{"model": "class-conditioned image flow-matching model", "dataset": "made-up road signs on poles", "train_examples": 61250, "image_size": 32, "horizontal_flip": false, "conditioning": "class", "arch": "unet", "objective": "flow_matching", "cond_dim": 192, "targets": ["outline"], "num_classes": 5, "cond_dropout": 0.1, "logit_normal_time": true, "norm": "layernorm", "activation": "gelu", "widths": [48, 96, 96, 96], "blocks_per_level": 3, "scale_shift_norm": true, "attention": true, "upsampling": "nearest_conv", "init": "small_normal", "residual_init": "zero_last", "optimizer": "muon", "muon_scale": "original", "lr": 0.034, "momentum": 0.9, "nesterov": true, "orthogonalizer": "newton_schulz_5", "adamw_lr_other_params": 0.00089, "grad_clip": 0.5, "ema_decay": 0.99, "steps": 7900, "batch_size": 64, "epochs": 8.3, "lr_schedule": "constant", "warmup_steps": 230, "weight_decay": 0.008, "adamw_weight_decay_other_params": 0.01}
Rows from block 2 of a small class-conditioned image flow-matching model, named by matrix and row number. Rows with one number belong to one channel. Each number is 500 + 40 x the weight over its row's rms, rounded and kept within 0 to 999. All counts start at 0. Numbers have three digits each. After the name is the row's rms in percent of the matrix's.
After each channel's rows are labels from the 100 images, of 14976 (inputs lightly noised), where the channel reaches its highest value: "lies over" is the class under the peak; "colour at peak" is the nearest of a few named colours to the mean colour under the peak. Only what is clearly more common there than usual is listed. The data: made-up road signs on poles.
# convs0: first 3x3 conv (model.enc.0.2.convs.0.weight, 48x48x3x3, each kernel summed), inputs 0-47
# convs1: second 3x3 conv (model.enc.0.2.convs.1.weight, 48x48x3x3, transposed, each kernel summed), outputs 0-47

convs0.12 096:478485658526494480562455564461476530483498538466495528452525492461483461534478514496463487488532543508465532483461537493457472506520505396506536
convs1.12 096:483539437465448509549460498475498477524490508437450538525463571520495534488516453479530448541490576546612523495450496498455474504532506409484522
lies over: rim
colour at peak: green

convs0.39 067:511466499581436471520612562487502520524493494471474522521507495491565505441504463404499501488530554478541519490438502459503490520534508443467584
convs1.39 130:521489470440414585478468468486453497498549502443513426529503527514467518486517499599500495525527559459530455486540520510541581490469478452527448
lies over: rim
colour at peak: blue

convs0.4 113:556538555462531529545513507503504540563513516490481522491584502432491534555526586510566536467541530568512485476480564483568474503470540453514551
convs1.4 075:446583455547502531559543494538504465556535509529484471517473449551522511536457421513464442435582543436507478517495472547446504537491471497487517
lies over: symbol
colour at peak: white; pink

convs0.34 121:512465534538461468614558585525473446484488396458519544514433524529465418520472507503514502525472504524527492499498493525517483481496563444513512
convs1.34 063:548493460514550498475430467502540509500444551474477423442491506430492506520470426523464461496504573556504500521538436478529489575540526484434457
lies over: rim; symbol
colour at peak: black

convs0.32 096:503553455483484536379487375495531488472480490519481484541508441503506518427491478504511411524528542532478493521516465500493559489495471533485435
convs1.32 064:545459552501526511503572453492526553477509523551444478526471445528565500577538471466482564481550444484439448490547582524508509462542467533516507
lies over: symbol
colour at peak: white

convs0.23 082:482508546527504529496488505509523459502511463534509357487483532504496491529509544504542513523489450498514510527335563449491528510512480531514507
convs1.23 077:497505537520434513488475483454452418534501479397504466492516438536495518541554491466496447531492634512511518508411496494512471509529499485498528
lies over: face; rim
colour at peak: green

convs0.17 053:460450537459475490513442555443464537461491478572456473465480513481468488450475496483502547466498504675501506485463505459520477479490494490479516
convs1.17 188:496480497576598434477447455501564473500472502523534502497426513513512508466478466546455394487536535476512482456519459540500591503469511468508495
lies over: symbol; face
colour at peak: black

convs0.18 073:483485480545488436451512469530541444508587539531535441489498624468540599502520482480514482474500531470525458485567484452538517495524477518512519
convs1.18 112:517462503461487453517551522500492516550480475557435546448461406538465443559498562543470542500547476505492512526479587502520502509524501497397489
lies over: face
colour at peak: green

convs0.14 093:502413463491503492444551398518506493479514525540560449549464490551499598455547500556490504489494472457492501546536486477513479530511495578460450
convs1.14 114:539412560433557503480518532528449481500479469580460568442485468527480454527439579467514569531500499549452504516505537468495533488491517539521498
lies over: rim
colour at peak: cyan; green

convs0.8 083:461504517543462426467472516522464534486450436464499500474382463448484502514483465513428521528515525454496569551510518578500555537536494520457532
convs1.8 072:549638479520499427486508519468505478531508583502585535487549504492536486553513572509497467472485494518479464440474548491524533533553528502530505
lies over: face
colour at peak: pink

convs0.6 074:520537509454431503559622586501471535476496466550437520493572482498480461519554475406482534458470491542527492479480479469510495479512468501481506
convs1.6 143:496499495475513558493430486521447469474527522481524453510526575564520512490501482576505465506546543405497474483552515515528594528471457532591509
lies over: rim; symbol
colour at peak: white; pink

convs0.38 087:487469483550480531463534528544478512504482512494457519512495516495532422510444491557548557534532495506492515418376401557519525497523537453483494
convs1.38 066:523483590429440465454518475501489498503465463503455513530541415516491536510413480530521488482437545512500499505482424468476526467521574548551452
lies over: face; rim
colour at peak: cyan; green

convs0.19 105:454535455504458533479503323496536461496451486494495503480462492509501515418454455439485463512491473468491542521466488536482511512509479472461449
convs1.19 085:511480589418491555491478407491462436428595505456487490524527475448517503449501490519510526465489436510506518471539529535466533459455523473469500
lies over: face
colour at peak: green

convs0.26 062:526531453427461549463479460502467523470513433610484453461529520535482527503497496454496507462476453457590518493465479481541456467491426544480453
convs1.26 154:507489481562571482450454445506510479473489525579482569482455412575512512503521542530476433537544557523475493477509475495505604493472489500465504
lies over: symbol
colour at peak: white; pink

convs0.36 095:506516537549531584481518488459474483522520549542483496558453537505516517410488589553540501522512413525493428494515502481493538547593508515496520
convs1.36 079:505501500466511506539504446457527511498530495530550497472571498462448521447468529536513429509570500425497550482515578619505420527497523511510473
lies over: face
colour at peak: red

convs0.43 127:540511440565474505459453385527453457472533465546541482556439534550494553451502463514518495515436497425497504504512472528544492526490528542527455
convs1.43 078:563473503440540513461526524483576504456475518564489499438508415428484490525505526521490531490576529494482517548469548527529477534513543513399446
lies over: backdrop
colour at peak: black

convs0.46 119:534509519484487459529410507496492394502509473512489511585540465464470459515427470478493493511480521528559491467526570534574502497510529565477579
convs1.46 067:545449493492558544464470477510476580450555546487468483549531592478502449506487524556444466428524467529531466535467451494508482540583491466492501
lies over: symbol
colour at peak: black

convs0.37 074:506559493439510443452491424492466551480563514522540477570518532475527607480514500564494501471488479452505554425466498487535508508499494530512416
convs1.37 109:472484536433525511488565500508524510513493463551489574461460450536485372549509561502480547543513481508488467433483562479509496473525503513433555
lies over: face; rim
colour at peak: green

convs0.31 081:458523526481457523536462532460550494503513527567512499484452485490557528575522547440519579540488492522551436482558413557475514502417493482486523
convs1.31 098:465554412509439412497529486472557482580529489452491463552477555504435546486522484508532456545454553513564485534467485535495448521501536490504480
lies over: rim
colour at peak: purple; blue

convs0.44 061:505501565532546507468492477510418506507506466560542548509467519435484497520572485566593589551490504511557424510491466496479474491531540530481532
convs1.44 165:443438475522547503504516476507439425501554478563503466497487435418524541472487483517411524416489517497543497552485516502460457506433461524459500
lies over: rim
colour at peak: yellow

convs0.24 089:461553518503515530503452501493515463494468507455462511435504514504444457545384534552515506514494511470458493498520454498474553480607499395479473
convs1.24 063:476523446505553425484514414541478503401572461547486522490522569457490549531555471498499489562549448501492502496454556485534488460475496538520503
lies over: face
colour at peak: orange; yellow

convs0.28 072:505513490520529567485539494485418484525464518556517508514515486472463491487510482508504381549467534506451610549476542409495534490472466550488479
convs1.28 068:503501486493546494511518542469490477500472488419508470482465464535429473408524417469513442516517473457479536493412559456497425520508583489527506
lies over: rim; face
colour at peak: purple; blue

convs0.47 106:521560544494525521489500520509541515528585511537547462545538478487510594457580544524486480463484534502540443491531572416465482515527458565521495
convs1.47 093:558470529471536519487515525528472507530482451555487557418516513529479424528439534553541578567570515517516492448511531544532507532476429545501524
lies over: rim
colour at peak: orange; red

convs0.27 068:461552565472446515520472500538484446494486432555485516501615525515499513539462489432484471523476446499519538532495540556478421458424479490484483
convs1.27 067:502515468552556390460519495446498568486513550449527452486472482502518503492549496524440524504520523520483452473485530445480555462605502558546481
lies over: symbol
colour at peak: white; pink

convs0.9 073:476470471567511519507522550490538523476471493501515543553416457479498513549540559479458579492499535532551522540450470491451470481618497554488541
convs1.9 081:511552497516500570462413521484432497536536536479523540481585562510498494540541507533500480509438561435546426512484507568537494526440529503525498
lies over: face
colour at peak: pink

convs0.5 069:470470381434509515464522536488497497479514489553484612540495470519516494511446516549516472552523481499487451529623499523479482451491500520512512
convs1.5 082:521512335462516482522494519513506582566496483438557469488508522464468461477479519514467463520466511456484445478522487517549460468561515516499484
lies over: face
colour at peak: green

convs0.22 078:491524522537471500530536592480445527479554500588534529504445490451496545495532522572517591519497535574577443509496521442494469489518484509479519
convs1.22 121:490436537542566533443435432523523481515505505521501508487420487515542521481504479547427459505560562463553503450531506556455559516524506445472543
lies over: symbol
colour at peak: black

convs0.20 130:508464448501470552548519565515512495553498408434456537464497566544462507518600481476566542450518503517510497533566464506504464491455524526475532
convs1.20 066:461455505588463459538514580591516504501486474493492478533452500540566494469475491554451520475546449577458522488497417463509530516469468463520532
lies over: face
colour at peak: green

convs0.25 120:539520453441474477469506439488511580515489524441531445460548454516497515514557524501518492463470522507500501511485509485505508516327523538532525
convs1.25 080:440497540516575549496487549502467389503491495475446513479482507487524499473458508499524608498496462492463496464529536548471469493379490517468473
lies over: symbol
colour at peak: white

convs0.2 124:496483427482494507451544445466496547504565502524505473602474461510611550502530535473482468494482509465561534483498488483490478481399489558474499
convs1.2 111:491480544509469557475538511498536486490506480560506517424486524500394512521496510576531585521503520485472483475522599496477515533395531541473492
lies over: rim
colour at peak: blue; purple

convs0.42 075:506496485457494453604484571528485471499488453491511501448439513529489441611510486507497539443467482564462535442497520470547441471501515547534523
convs1.42 144:499483461443504511569473485491606441507476540454452525461510580528520493436513469560542557509502489567506522466456508478486438529558513485557515
lies over: face
colour at peak: black

convs0.21 070:477472616441430475570416518461547470539514510460488526511482500455537480532477522469461533461485526503467439476501466580433508496509497479460512
convs1.21 127:504498461457425506523507519476526508502455505489482560500490594465483468472509456511576476515480537470613516489439521480497560519532508402528552
lies over: face
colour at peak: orange

convs0.30 085:493407472483443458496604543451452553522496526511521548540529490498496571475539476471447534469496577447522496548485447514484495498504470470458557
convs1.30 114:489460531440491609491486503500417507522542451470547455488483549516486486503495502556494507484538596454474478495563537506508563437512495526576475
lies over: rim
colour at peak: green; cyan

convs0.13 093:489525484527500426460480506520509522480499541466505516479495440460536458458454515500443387473482462538381499491456503531459566554540477461489476
convs1.13 077:515512528493469548462522476488518486455515516467498515511482536471515563569495423433557596466552500506520519372537535506467509503523469434494484
lies over: face; symbol
colour at peak: white

convs0.33 072:515498573494486465536427456561527509523460430490459567516476479486492487575471523534555526545442539499541548529510532515547457485432528495521582
convs1.33 054:472526441501544528527535596486551579602515523462572440502500475551508465478484479509439504492491548456465457505424494480501523509529534527528480
lies over: symbol
colour at peak: white

convs0.16 118:463369525493513470550516510501496496465471573417455532456497473515564435514462514503455509486539505435492506507506501549473495536539485423445497
convs1.16 096:442505481470499511515496499506493486521466399467538453558462602474440515495433437437528506489454571548500523529508514455455499459469544529534513
lies over: rim; face
colour at peak: cyan; green